A small model that answers yes/no questions on an image's attributes, trained from scratch.
Model: encoder norm batchnorm, encoder activation leaky_relu, encoder depths [2, 3, 3], encoder widths [128, 256, 512], fusion encoder width 256, fusion encoder layers 7.
Training: adamw at rate 0.0016, 10800 steps, batches of 128.
Data: trained on rendered made-up planets, 7.1 epochs.
Rows from block 3 of the image encoder, named by matrix and row number. Rows with one number belong to one channel. Each number is 500 + 40 x the weight over its row's rms, rounded and kept within 0 to 999. All counts start at 0. Numbers have three digits each. After the name is the row's rms in percent of the matrix's.
# convs1: 3x3 conv (encoder.blocks.3.convs.1.weight, 64x64x3x3), inputs 15-17, a 3x3 kernel for each
# convs2: expand pointwise conv (encoder.blocks.3.convs.2.weight, 256x64x1x1, transposed), outputs 120-143
convs1.0 104:492456492476459525542588593570518463527518417447478449477490505498439499543503505
convs2.0 108:536462449463458452442551600535436448524455519526500546428503467517477518
convs1.1 097:536537584548518562547518537497487499445482478493536507524508535543484518532502521
convs2.1 091:495471502548490513557444507465463519540444437496503458484485520478453507
convs1.2 108:473488561483499582526575591520515521503528535493547484476485523481453525519492528
convs2.2 091:469570461559511482477559554517551509561499481490532497438551510551496505
convs1.3 087:448498494474412483514452468505466512488501519502511500468485469479461479553471491
convs2.3 089:539539436477461465514499537517470498462493537518473511458618522493560510
convs1.4 086:492503535523523536538536537519563477553548465521529486466454487508463507541512493
convs2.4 082:531521484557505503523466469441534503487555460513547475475409565491447554
convs1.5 085:555495519476452451498545472531511522526505557452436558527489481494490448500564453
convs2.5 092:484479528438497499566533485482518487555460552522486448532585491495534508
convs1.6 092:508486552387456473458444481558503499568476477506506550476455486443444440472446473
convs2.6 115:539455441503441441470480533509442458478484563488472508492556562486528562
convs1.7 081:483472461483503473495545516538521512566508554506469518497463478521515503499544509
convs2.7 072:481475519531485485411520467488534490558514513538521443558503479513486493
convs1.8 108:518472550455470555546538563574561488532515492480515455477460563475455501534497496
convs2.8 115:544468420497433465498523574532460438522452488506515527482495502538473554
convs1.9 097:448477503422463486489496532527477544536469458561542537446441455445447446501467469
convs2.9 123:536457467521461439523518545527450446473516501473459517446534547510552526
convs1.10 105:461419456516516578539562560439439521410479506489574528554492497574513528545496525
convs2.10 114:455519483468516497536554564524460476486527554453456493487531544537560528
convs1.11 101:542528482566535516477472446456418512470499507482466490551537466530517476502486437
convs2.11 092:440546512512529498508507507442473485511520546511528455542507499545479497
convs1.12 109:534526559514482557599565593529523524495493463457485434543517534510471530591534574
convs2.12 104:439533535491512472482463527472519516463476535566540525385506527512522520
convs1.13 108:498450505489487581549591619478487474537488445545502494517475524496452524534492521
convs2.13 129:536491441488481421461562559527425481497463516471478524484511525520513582
convs1.14 116:441501409476563448489522489483541499466444511541508497429488387436540446460487484
convs2.14 105:572473563477531515533511533489520534456578481482471501514444450529492517
convs1.15 093:453515498441513494496494539518537503533468479571523471426464479434479482502492531
convs2.15 089:471500496537470483504490488436520494448551450483523441437469440583469462
convs1.16 093:491463521550496562554569576495479472487509460516472491533499540541453546508524526
convs2.16 078:433558517580501473443460458416509522565481525505544450460477493509517491
convs1.17 107:451533462493534446474438381476429532464531539499518506439477383467445394449414352
convs2.17 095:527450480515506511521479505558478474466551520384449508533507538463531510
convs1.18 103:535521605535488548542533537464484481483508474457473463546508578550481552519514538
convs2.18 096:408517490558471433467469464431519483557491516555519439423463410423510476
convs1.19 116:524538552519502563511484534508471464509552517549563499512511534538446512547473523
convs2.19 117:514483490455506433564496533517464507472515550509533515475576563509486490
convs1.20 112:425427430493480474470442504491493543490506483545561477451439423434413432450392450
convs2.20 130:541500477462483464473534572529488464468524519481447535496536498474597495
convs1.21 113:493498436473559468528537503421557491482489480504516484479518479441554472486507497
convs2.21 108:552509541445560569541458551448507572449567490546514471536464473588486504
convs1.22 088:452454479497503557535527509495523489532493431467502468400426500446503578518507527
convs2.22 082:480543526517486497470446538467500535438490518513524515421446442534485507
convs1.23 090:517458460513454506540488519416521501489488444458496446538497469514467468533494518
convs2.23 093:466513504452502512557518564534483530498539483520476504468525503516512558
convs1.24 093:436476478425497525472441476462430466517509520534585523434461475452533511501470484
convs2.24 094:511511420448502483485513538572422467502484547434504505546539505455517542
convs1.25 105:522507501464565500480492421469441515442446520424527548498512452467529454455475429
convs2.25 100:569475468460510511464590505480468490504544548470497479606534507497545489
convs1.26 092:554541507585540513537478486458449495463519542524489475519488474532484470521487488
convs2.26 081:457528464579495471582452509497451512533513466472517477524487529560500490
convs1.27 101:494491462495511531540581524464476469474523521434472558521527480472500485521497459
convs2.27 111:539469501466564543524549538537535478517490471530512436507539512541519461
convs1.28 098:426520447392507412441515503535559519546512497508527494404509448433524468474519508
convs2.28 089:550521520419518506495524593464497512472527496524486504504440443592487466
convs1.29 101:562577558601541511473418433436462538469540511508507456543530500549459485521484490
convs2.29 095:443480474525458464508449475506497474520493531422494481479543527471459504
convs1.30 102:576525569482432492491493526574602490582504521509453456482416513458420489501521495
convs2.30 097:515447503478428462516478538487509434505442510531541599447525536461394526
convs1.31 114:420432396429453387414408402463416494489483534500545582447458403430438390429429422
convs2.31 111:536411499467500480479422482520453440434551493445458512549504507409581489
convs1.32 097:471482472469504447556568491504448501438481535440495548501491485512520435536554442
convs2.32 094:419453480418516545565527517515442472533493526480437457490505514454550536
convs1.33 083:474467452538530512453457468497479450541538466514492541495497493477496518470495456
convs2.33 079:543569544447540510475499467506534504446535510551468490506508413525515480
convs1.34 099:492518561471466522532489557476516536490500452483416400511464504459456483539516573
convs2.34 107:434476470474432495499520556543476486472516554429420492439545512489541628
convs1.35 104:435449398448482421396435422451360507498456538525574605462475402452448430417445445
convs2.35 115:502478471475489459514464487521475473503550523441480527529528562467534511
convs1.36 096:469542596462531541480488470534483444514488490466544531487535557500509534579519541
convs2.36 108:475454451486448506414493512527469498393537580500468564482514527414523510
convs1.37 094:491426440534433456485441453497500491496534454516537477468438482500466522511475495
convs2.37 082:512500419496602470491517542456486443509513498486529493523487494473502461
convs1.38 107:467498488499546526545620541527549477536488496540482507435437464450503509478519514
convs2.38 101:457528514543511534550511469438549571546509494556472453443503476562481524
convs1.39 096:476449452463448488484494554502522508555547492464543475527527501499486524504496520
convs2.39 090:546497516499486440470532535512480461492454466549530501499472479468493490
convs1.40 096:497429451531482465484470486438456459460520482492521477510470482537511521491495506
convs2.40 097:492542510448474474572469527511466464474580530443482529533561507480542529
convs1.41 092:474517523453489506489473490533526512520536507503499485446512523454523543511511492
convs2.41 088:541541488492539514475465518589515518514454443502510530520513564541528520
convs1.42 090:587530493516455464473482494454566581496530485453476448524500507517498499485515545
convs2.42 082:471478549498486533478470525455512510433545476508476502402497395473476550
convs1.43 095:545517538464483482466488478564517523603503512574471490477441449398454427422448451
convs2.43 119:531477422468429444489508499551452471486486552439420556470528561485535562
convs1.44 095:502481491525495531522517546487423431500472462483492481472472528502463558484465518
convs2.44 085:461564514545528492451498505448526561491505501523549522399485479574537477
convs1.45 111:514472561518481534533523546539510498470489528459517447486482526510466508540492516
convs2.45 110:509522449500486426593500543540469499536448502482561515508518520527494521
convs1.46 127:408433371448526394455510460492491526480458461519534524389429357410492410386442410
convs2.46 109:530397506481483475480471512554505479470624498407426528499508464453497503
convs1.47 089:497504494550494495534518531455417442471427449513480464474467514498468509450462491
convs2.47 078:458549542545492474518493459478505553496521520515459425463482438551513489
convs1.48 103:556514529557477481483426477517520569512532553499505468538457502507416479486478525
convs2.48 112:483460473463420442592386472460465492547513537426498500468519592425503494
convs1.49 107:504467549469471582502549567534503458505528508470510513503488559501451531498499500
convs2.49 093:497544505546488443522503499537524496494464492545546502410544449509499493
convs1.50 093:532514564467435459574604527532490534531556595455403498538530525505498462530531498
convs2.50 098:448473489444476451518482494488500520560493541539476446468603451492504497
convs1.51 098:458495528499524511501603546512535492559511492565507473450471499505483520488505534
convs2.51 095:501524512592479544483526468452596530552520469554495436466502500549449503
convs1.52 097:477492418493537483506501504450417454471520490522573511482539484492537497486485481
convs2.52 085:504509535439571492545522534430532558431542536503522472477501514553530507
convs1.53 098:429429413474536547528544557523480425522462432529549521433479516465541569488498515
convs2.53 089:500535489505543530461524542455506566496508488529553533416454490599531523
convs1.54 092:523511510442484480480500512530570530557494455476462449451426487395433435507501486
convs2.54 104:535351473486464503511502524526466404475496548494434545498505517512495546
convs1.55 094:569621508495514520428436420491514545515537504478487494509536504509533519489500488
convs2.55 086:523429472377490526529464524480525521549430470500434529517491543513452549
convs1.56 098:507494499493507496519528465463483504492485561456427525544512467488509498527532477
convs2.56 101:468473497464500490528488471509513471557471573500523424551569511484512477
convs1.57 098:601543570570519555557510504507519510512508442490468461528478512546478545547516553
convs2.57 085:521469461548486532499505465473470488585458436477420491524495482477513529
convs1.58 113:453465399471510477450417474443410494450513504502553479492530465469534498440410497
convs2.58 107:564488526445562464424572521544501496469510500514472527530534458504593483
convs1.59 121:436472604422458622498533590536543455546518468445497430504496575448436560537526546
convs2.59 112:520498477533454428442537510479467493547436552500446501467518527550488539
convs1.60 103:475497442419431381451440444519482538564493501535482506453458401413414372437436447
convs2.60 119:548465448494447427481485519515444462453517512448445534474518551469550550
convs1.61 094:462479429520512508468467466462398460506504512538563530460470445448467465475432464
convs2.61 114:520529461471496479492530525569445451445512556463456525492537511482584514
convs1.62 095:477451520431501563503516551589503456544452442557558532458486513448487514522507535
convs2.62 121:515510441509444428438530524550462472422486594485474576473504547460502560
convs1.63 093:430467524502500540564611595460502480493530472483530428457436521483442541501505535
convs2.63 090:436533540555514530488438476441553555521472484560493455437447505559487528